python train.py --image_size=32 --tokenizer="char" --norm="layernorm" --drop_path=0.1 --lr=0.0043 --momentum=0.95 --batch_size=256 --weight_decay=0.0
Rows from block 5 of a small CTC image transcriber, named by matrix and row number. Rows with one number belong to one neuron. Each number is 500 + 50 x the weight over its row's rms, rounded and kept within 0 to 999. All counts start at 0. Numbers have three digits each.
After each neuron's rows are labels from the 100 images, of 14848, where the neuron reaches its highest value: "lies over" is the class under the peak; "top examples" is what is common among them. Only what is clearly more common there than usual is listed. The data: seven-segment displays showing three digits. In brackets: how many of the 100.
# fc1: MLP up (model.blocks.5.mlp.fc1.weight, 384x64), inputs 0-63
# fc2: MLP down (model.blocks.5.mlp.fc2.weight, 64x384, transposed), outputs 0-63

fc1.29:493518532612417529554470541619400498495456551512478522481464445547472553459526368606473479503497552481451478434502516505410490454504480546507459524588468492524517465445587499445496449537424513
fc2.29:471568489592356469558423459496528526489443513512496489468542496544495534457510547493515381582501467514533492509597454547581501530470487473469502502554610538398476534518505434391492553476460481
lies over: surround (99)
top examples: the digit 4 (82); first digit: 4 (47)

fc1.2:472425536473573496463604555558482524517503435402467497418484447506465550492491527599536445473558432469525563512572503523412460519600450498443403510511457541551574444480478509419456486492555493
fc2.2:525531532528449479477683426511494524605468576447477444548462457505438423493511487548529495493426515543413448478393498484537557532504455497533511539536449513574492474439469495530517479466606478
lies over: surround (99)
top examples: dark on pale (85)

fc1.141:534522497560467519521514531533444426508455478541553534610522431508435533465495478579514434509599462508471495500396464505520509506559427502484478542477421484586468593430638527507469459577480434
fc2.141:463525561563349501462519450505425529607483507617493487457520466520486408504518561504442477541483478550526580604577497496442492416445510437450495474532555528452512558539512453468470506452466538
lies over: surround (96)
top examples: the digit 4 (60); first digit: 4 (48)

fc1.190:578558617557509510442463485473463543534490449496407531484489500544529549514473475615485447423475536560500396525460454545518428538517433537470572536518503425578463465480419555500468473389497514
fc2.190:571498553567424423520433560466489542399481433481529516484504495460372552537499524357450464536519490439538559468511472557509570447540509468493466535505516489479580523515516491550532408543490600
lies over: surround (100)
top examples: first digit: 4 (28)

fc1.304:595475457514475464488545548553488502533419499535524584569424533441479526491507413556495462554571512504543478460424527489487503523538474480389463517485424452586549562389563465491441470590515423
fc2.304:532584562560417463468494504491542622561396470583445456412472515619576445529522516508447511508489524495540466531521459515457488447452469530456470488608532568469530499523540482534415464452488450
lies over: surround (94)
top examples: the digit 4 (93); third digit: 4 (42); second digit: 4 (38); first digit: 4 (35)

fc1.172:540511644493580373577502544494532476505471505487488503552454507475522476505524426526499503539448559586468564512483501450395404517434498529507500484603507526534405560488432458519422454524482479
fc2.172:539544547468529517481446476566390604497424436436522470477509463435522523497489483472489473497548526589493419496584511493548622511492533535534461450600487401590459484505492499581518439554557490
lies over: surround (100)
top examples: the digit 4 (63); the digit 1 (58); second digit: 4 (35); third digit: 1 (33)

fc1.339:504552533522487469458535437514520471525453488470534567560508477607448513526499476465518617505475507491546463555443434444483405605409565552474427514467485488495463462526437623603473471565478533
fc2.339:431569527416463494539461513492463530443435524543524487461538506432445515472520489492552503495452530515498549576505486403460522447452549492517637467418459531542497423643535484517482540613517430
lies over: surround (98)
top examples: the digit 4 (73); first digit: 4 (70)

fc1.213:467465539463509435523489467493464517531499567487561506488509598510486486517479451491444547583562519580590446560486531447527482519527414574502506578473385459421497529474516455499598369458483415
fc2.213:484459509488421439539583491445499482393460524494540572533468546518404513429535370506439482470562470583598487536445521583484506584456558571527510423478544484518507576460512540461492514479492456
lies over: screen (76)
top examples: decimal point (77); the digit 0 (66); second digit: 0 (30); first digit: 0 (27)

fc1.144:516421520436514445483597464440532492475561525473639497410404516449461544435515483562479512489487534422567464581528550544439570509488532596442505467598451462560538519531496511511466456492514515
fc2.144:526439523596481483442439588454497639486516467502495513507417473512563400510504447546498512547446505508455449493478472476503496530487471471595451468519548481627495550503460559545545468477358531
lies over: surround (99)
top examples: dark on pale (38)

fc1.245:407540592444418553439443532412476555458578459498525517519485401516448477522471464505529465465477470500577508577531488578595417610541470542524493446512541520548486455542419479523503549489438502
fc2.245:536455481578592477421449478505527490489481497551529551396585547469539514490561467500525546495562512417589438544518471395524554512574465524393442560427479493429572457500429526533495472514539519
lies over: screen (98)
top examples: the digit 1 (57); third digit: 1 (43); third digit: 7 (31)

fc1.91:562598582564445548523517495511522540531464527501369501483459498554550585455517567404462518460433540481467505501581487427469498524411409578597473491491490551552465437442481488476497524449524522
fc2.91:517516474516442579557516529537457525560336446530454516480475538455530486426450575495460512534554507508566361528536597536464472480448584506474522504565551478472484517431494450477483436429507552
lies over: surround (95)
top examples: first digit: 4 (32)

fc1.7:590552486476511538535507513494450495453530467419553369392490536533394500511491596401497491513417502518469580520517521499563485506537478578498420495514389589516465488530504496565538493468513555
fc2.7:419548564511558488507427566594549421489510492505484539498498520488410506534489550469467462499427479519432511413550602499605576494506505430485492553537426515513480493610488443545430431468440549
lies over: surround (99)
top examples: first digit: 4 (28)

fc1.105:513446465489551454462530540490448562548456525508533379451516488420454555485486484438474439394532559489499521466510498463554476500578543512497445648398463483550532462509475494540623553552483470
fc2.105:521409545493448513527452479552457497558630496505470478451407444507519437537513536537439534465572561538427432491552546539509533502435514446455576482590477572461529510594466453494435482456589536
lies over: surround (100)
top examples: white glow (38)

fc1.261:584448454519508559406507593495477449408535506487490329459509463520429457518548529473457539535491496441543564555455500524568454490500501528474455551602525418508472505498432593451498527460511510
fc2.261:421489589406576478541396567486418474461491512537457621524527573520530451526524415480459534432537545533489436555473533435477538518496446398485537518551482500488531564608501510480520511448482525
lies over: surround (93)
top examples: white glow (38)

fc1.130:469617505476532520564545537491521542512519520432434454489524547530459458504472549408483503458446578385443440450581558478467439633464539497460511513494575498528470432480533503473421533494576436
fc2.130:515441510519381530431382477564442453471512478484472508520503566472444492544518517488514513564472522502536562619509513467471413424483534553520528481463605416460568486560535495476521455478591595
lies over: screen (100)
top examples: the digit 4 (67); dark on pale (62); first digit: 4 (40)

fc1.330:577576498561478460562396554610484475451541470585500464567477455449494490555453490475507478541426499493510523486530572358444478442493444600478502437470474526527517529448522549506518411482476563
fc2.330:515549566578464540470577463514512422513548461528567500462424538541631544450422470451441495500524531484498472604486531514538592478517520510510458533556480422478457427512435534553455387461433519
lies over: surround (98)
top examples: dark on pale (38)

fc1.107:482511466569550456628504501517505541474447505601487482546588479470472547504443404498531547605430489489470445463548556451532490492512512563439463517535482429539493551510370467494410408479518509
fc2.107:539408566496457476520490496576537482519478531440449381490496480559560511562493509528534587394554521445476419489486505496505464480494543559538403536567485548474510500427549590580478401487418501
lies over: surround (100)
top examples: first digit: 1 (30); first digit: 4 (27)

fc1.128:466418447593465528457512555557527564518474484556425577519513568467482546405534442510465474502481537506551473448516509476551454394461406463523541454484584556501500507411529518490367516445546454
fc2.128:452533543531494452485466457497429523488522480538457589491483509428472488556478454613382546553501479496468499542489466517503478533407579498448427511656534503574478528452429582472463494442537562
lies over: screen (78)
top examples: dark on pale (81); second digit: 8 (27)

fc1.225:530487617480530452480535471491492591485441435547464467511481514420539591468507421453547452502482471404525510500511509452512511488532470532367369542484541465547537516444499512594465521564536413
fc2.225:469585564520444457503553452459512616552506513509479457393488482513541401525510522468457502428437531544459524529490568577486531501493489508444358492621459578439470494498547503547456486453524546
lies over: surround (100)
top examples: red glow (37)

fc1.235:497493505475530456480560462499441510501529509597478583417498396473478590490478527519539562481490602500516455543529354520526510447511483479436490526540413456564488510507390548606473425523497527
fc2.235:397522503502457505535410563462561553505573498489542436493446428545519490539495583544573492553422472463471514524602472494520522433506489426554585492517426440594471455543425458514460555560437495
lies over: surround (96)
top examples: the digit 3 (58); first digit: 3 (53); first digit: 7 (32)

fc1.270:557400471560465574399507543466517477469547455583527443417453562460473470509539467536521530522489534619482560486544446546498480481546465493510550512429500619499466506526479452418568423452580491
fc2.270:540499502514529457498437490462495596533417522496485433510511506609477464497464533499465567565580486511508535456612416426486546580440615490450436423567427500497536473432561482440482534527528526
lies over: screen (63)
top examples: the digit 6 (57); first digit: 6 (30)

fc1.376:561489553411465437458649455440495481482522566448636429401432542431434536478520456515433499509551546452534582535530530497484538481513534548442510469529475458530534511435551478510484507482557501
fc2.376:514471517491551412404534623486464601483506475463465467528528511401592474524558511522490512439420553496456523442455489572514534494584558398553449502536497510580491503499440541542471530480402521
lies over: surround (100)
top examples: dark on pale (79)

fc1.211:455471556607551529426511456524454467554534472524460535453432599508445487452566540474542534425467524529424515596457502398502486501540510372514538406471466513517541443467468540492531478588494445
fc2.211:427576510445560479432519401442551560499507511417523520480548462497528572543367456429449511451532443547477481482470531478566563535498612429540503541557497511537474467568536533521425515521418510
lies over: surround (96)
top examples: first digit: 1 (26)

fc1.332:496516439508528464537521533487474447369511542470476452505495535513430505419458588500594493652496530491494459533494543391478591540540449478523390487454481518446501528483496533563469506530480601
fc2.332:466457503461523432432506471581463462473519536490500427579562493531508392566529498508619478395578444480529447475510556521482532512549466475500547582461429588494517558624526493520484445479542460
lies over: surround (100)
top examples: white glow (42)

fc1.78:589416455436530560461453483467442504491455460549530619482456498516450407533494589502443590492526542482567617520493442525450468486542483459425444558512541505451524598542460461503523452557510506
fc2.78:515549453501537492550428542485541570414422446522398428485448522582525528565575570465500583482545551445544483421568508535505525460412536461411558483480511469501469460475571491531476526540543406
lies over: screen (67)
top examples: first digit: 4 (25)

fc1.54:511486541523542388459549484441499586562446508578525466505428568438505577449495482549580483463565496405542463533423476430490481486537535439401410586470577492509545521451503513549512476554495475
fc2.54:511518474600504431500478463489473584600527464550501545395443505468552349526570489519466450487501485509462571507458552514495547440470424473492450514603468523496489522552502617567446482448497512
lies over: surround (100)
top examples: decimal point (93)

fc1.178:551494477504478426515528502491563536441458535578515416548525594500502538492482473534538497452446511528501466479651508506513492512541481540354409493485561493452543502490410518620415504447467464
fc2.178:519532543481525468543524416441571549454513523515379489577451409538555411595508533443574472458509582421387516509521569509531458480489512441405459499490478481465491495533507581567526494489530470
lies over: surround (100)
top examples: third digit: 0 (30)

fc1.254:522572523595425482511512518523520458468491536512499504477513499545529526475566377540534526484466521522334443546482491486395496478473510551524513449515540513645467420467523587465465497432452450
fc2.254:490534516553452414549468491447610476485418449530525544462463491554407586544475537496520440632547486473504448465537515513526529533515529463481424531494588450531522530444595424545486484510594438
lies over: surround (93)
top examples: the digit 4 (66); first digit: 4 (36)

fc1.323:529575503531638554433552531501455550469531510518471408533455479407444575495520508537568518506477422478495504452514431515476474532537487564524443511459488532501608468551438549422427571498417434
fc2.323:620545486536549384569481528502522472501485558520484516483500508503525496531449462492520492476518525515445435469408579588453492431417448550527583463487485529536478445531632485430540529378475475
lies over: surround (98)
top examples: decimal point (83)

fc1.85:434503487530389439548511512547562490493523540437529450454453492494472484540513536500543481449439459591507448407599558489445419537454590510414519501477528482420506531519596463530478521554521379
fc2.85:539494442511421552533421445506483507443542497557528510492494572473467490481585617489426380555449484572454598521524521499433453536473504478416449424477511520455588499538577495470583519487532537
lies over: screen (99)
top examples: dark on pale (88); the digit 2 (66); third digit: 2 (40); second digit: 2 (25)

fc1.378:534556503510577364499550510532520516539537483518518452493506518553468487455462475435501619563456574483572509480524544436472522441553400404450589395505487541499558499474508469436454516488584466
fc2.378:525521538500468552424458525567471475557438490437488488467453468474517332572544558496502473483466473522501473496608557449491440567531518487439610514519531506369501479521493546438506464419513553
lies over: screen (76)
top examples: dark on pale (57)

fc1.185:510449517501608512508562562530477530543470484469490501554462511513461529479537455523599460514530508502445486378485513483416419394491459447528502566443575626523482541476440475478575563418485430
fc2.185:419474469497600457451465531482506515611541439441534498445455552514574510558562487438465507434472552476492481511493498485443540485502492438555598454557518555565371548535454587553494455507420537
lies over: screen (81)
top examples: dark on pale (100); third digit: 9 (25)

fc1.184:535526522552572505444522462425476535536466556520428609554402517479507454507502456566513494468467457463471458489551536577504441522487571469360406466479557505563521573420408492537461489548521516
fc2.184:441576501519541473491484377511539569501401439522500549510501597612418461509527504502594495565405462499514528482524432457427474519461529472529460491536463450521428532452561551560477565431507535
lies over: surround (100)
top examples: decimal point (84)

fc1.12:678485487582489569538513529493524399505515470508505414467481445520419461595457581451525512471525491543531547540518494558511404500488476531521450503498427574473465476468400554540438478499535516
fc2.12:455489563457484483544515558557498431476373499498522549513496433495450466576521526424422477434520548501512500411536594516510649477454507457528521525555459451525480429620483561480453531477499529
lies over: surround (98)
top examples: first digit: 4 (26)

fc1.10:541495584480516590533570472511507440496545486511498426565473483543504582440461448396505470522495535445598499542425474405580502468451459474428385546564437471533567512543530471495462451563485482
fc2.10:409558468505406417529490504471481456543565581509494486519500495467432510525600510508572548435422487456571495458568520558430536436499418554443490455623432518465526484459542462533529554496427497
lies over: surround (100)
top examples: white glow (48)

fc1.125:493466540360460456478486517476510520523487508506545500520442499458469625395416548478507537527440505515529437531573427450468626531592520595498564458485501512484561447460453549493507478485479572
fc2.125:511491526549439402558507591502441653520477433545517483527481506556568405536578451541450493550472554477452431454556551547479515523497480401481473516545508489595498490485437501478493451496407536
lies over: surround (100)
top examples: third digit: 7 (28)

fc1.55:523485469541536566591603583499553438350456543466468520520522479508480537469455524584475520517487587499615445462452479488504461483479474508459474379460431491493524439477422564503539482530463527
fc2.55:473540436451498531544512542469515494441508579436510540456507539432527492535569447508484534481526520464519478474403508507494453512592563460588576521420386574513495382482495554458622497444546457
lies over: lit segment (56)
top examples: the digit 8 (57); the digit 6 (56); white glow (37); second digit: 8 (37)

fc1.289:601498696477492464493505479399457523477539433514511367505524521513537502522545447509472433490460525515453458523537496513460445455481520528448484498585491557505466466418409554512464530545560504
fc2.289:531600537478523353495465454376479605497492547446438605516458415582472438546529456498472499476458458524475502452569535482495530497509523447491483512556479485526448493563467530515530507520572598
lies over: surround (100)
top examples: dark on pale (35); second digit: 4 (31); second digit: 1 (28)

fc1.368:484452599500465501491599506554481430507615589541497580462469579499456464533478426536465504564535408516529450537478508428516427422477462503532568441501598473475487548436489432526461487493455439
fc2.368:478545548435426427454484463460494556386572482562548476405497512549502592517513472583456497435528485545516459464557494613490548537481528492448420493509508501506445466511451604450428563522553554
lies over: surround (100)
top examples: the digit 7 (60); first digit: 7 (54)

fc1.340:505430442529505493574456487570460493513492569507558576438502466421456428449520452413529508533483573453479400571463541433508510507393479472451512474498528495592615461518450471483478609471525513
fc2.340:599512510563493446537482511522504549501516488478423483588476495505469534454597492512514481456569549503462568423473538515395534414429528387557491452502520478454534606493468434533498406467577556
lies over: screen (99)
top examples: the digit 1 (70); second digit: 1 (38); third digit: 1 (35)

fc1.25:479431463492547510469519500580492467500458485467572508515538503561449584451580458461473367469469609465587417465497507509504489373470406500540477499585530593480534552477443496488519510528508444
fc2.25:526393575503469503486447527444471512575456532530585562510470500410510388629534493496532482532430487432491486464433466480462544569461475494489458532646511518527514603551482522505473517462481534
lies over: lit segment (30)
top examples: dark on pale (73); second digit: 0 (27)

fc1.138:558471581418477489478488468484569529531485500488568505509474472445482540492542491487497457514429460480571501540559560460465527470531548617406435455562538390542538519426458516440503392433523610
fc2.138:434466517634528435484543602436527590506467460463535531495405520587581382506496467531516502506495533545503546474548522470524515583460431495523469425539517468528451544444495443563483502510402477
lies over: surround (99)
top examples: first digit: 1 (32)

fc1.238:459483451618480445527565533450591596477477539467431426571497532454493596472488450463566462471428460481553473492614505509480461513462546495447458522409529484561568433481548532501428508514511444
fc2.238:466556563527491415529443417433524586515489412469461401464462528538477485552476506500474614544462541578505446550544504512549514445462516501466372491495504539475528446533593568558479569482565485
lies over: surround (100)
top examples: decimal point (93); dark on pale (68)

fc1.112:495428494524514456458556474472472528462562527579547466533515558528517553562403484517522572551457438424552370423537555459507489479514498503423469483574499512559579435529530498428427536483485385
fc2.112:435563526543502446539500461450468620477432458425407500492560485479505516535585410438529537473483516472524511477532432524525489405518558576458502459572492508469503446464618566560542526485402491
lies over: surround (96)
top examples: decimal point (100); white glow (36); third digit: 9 (26)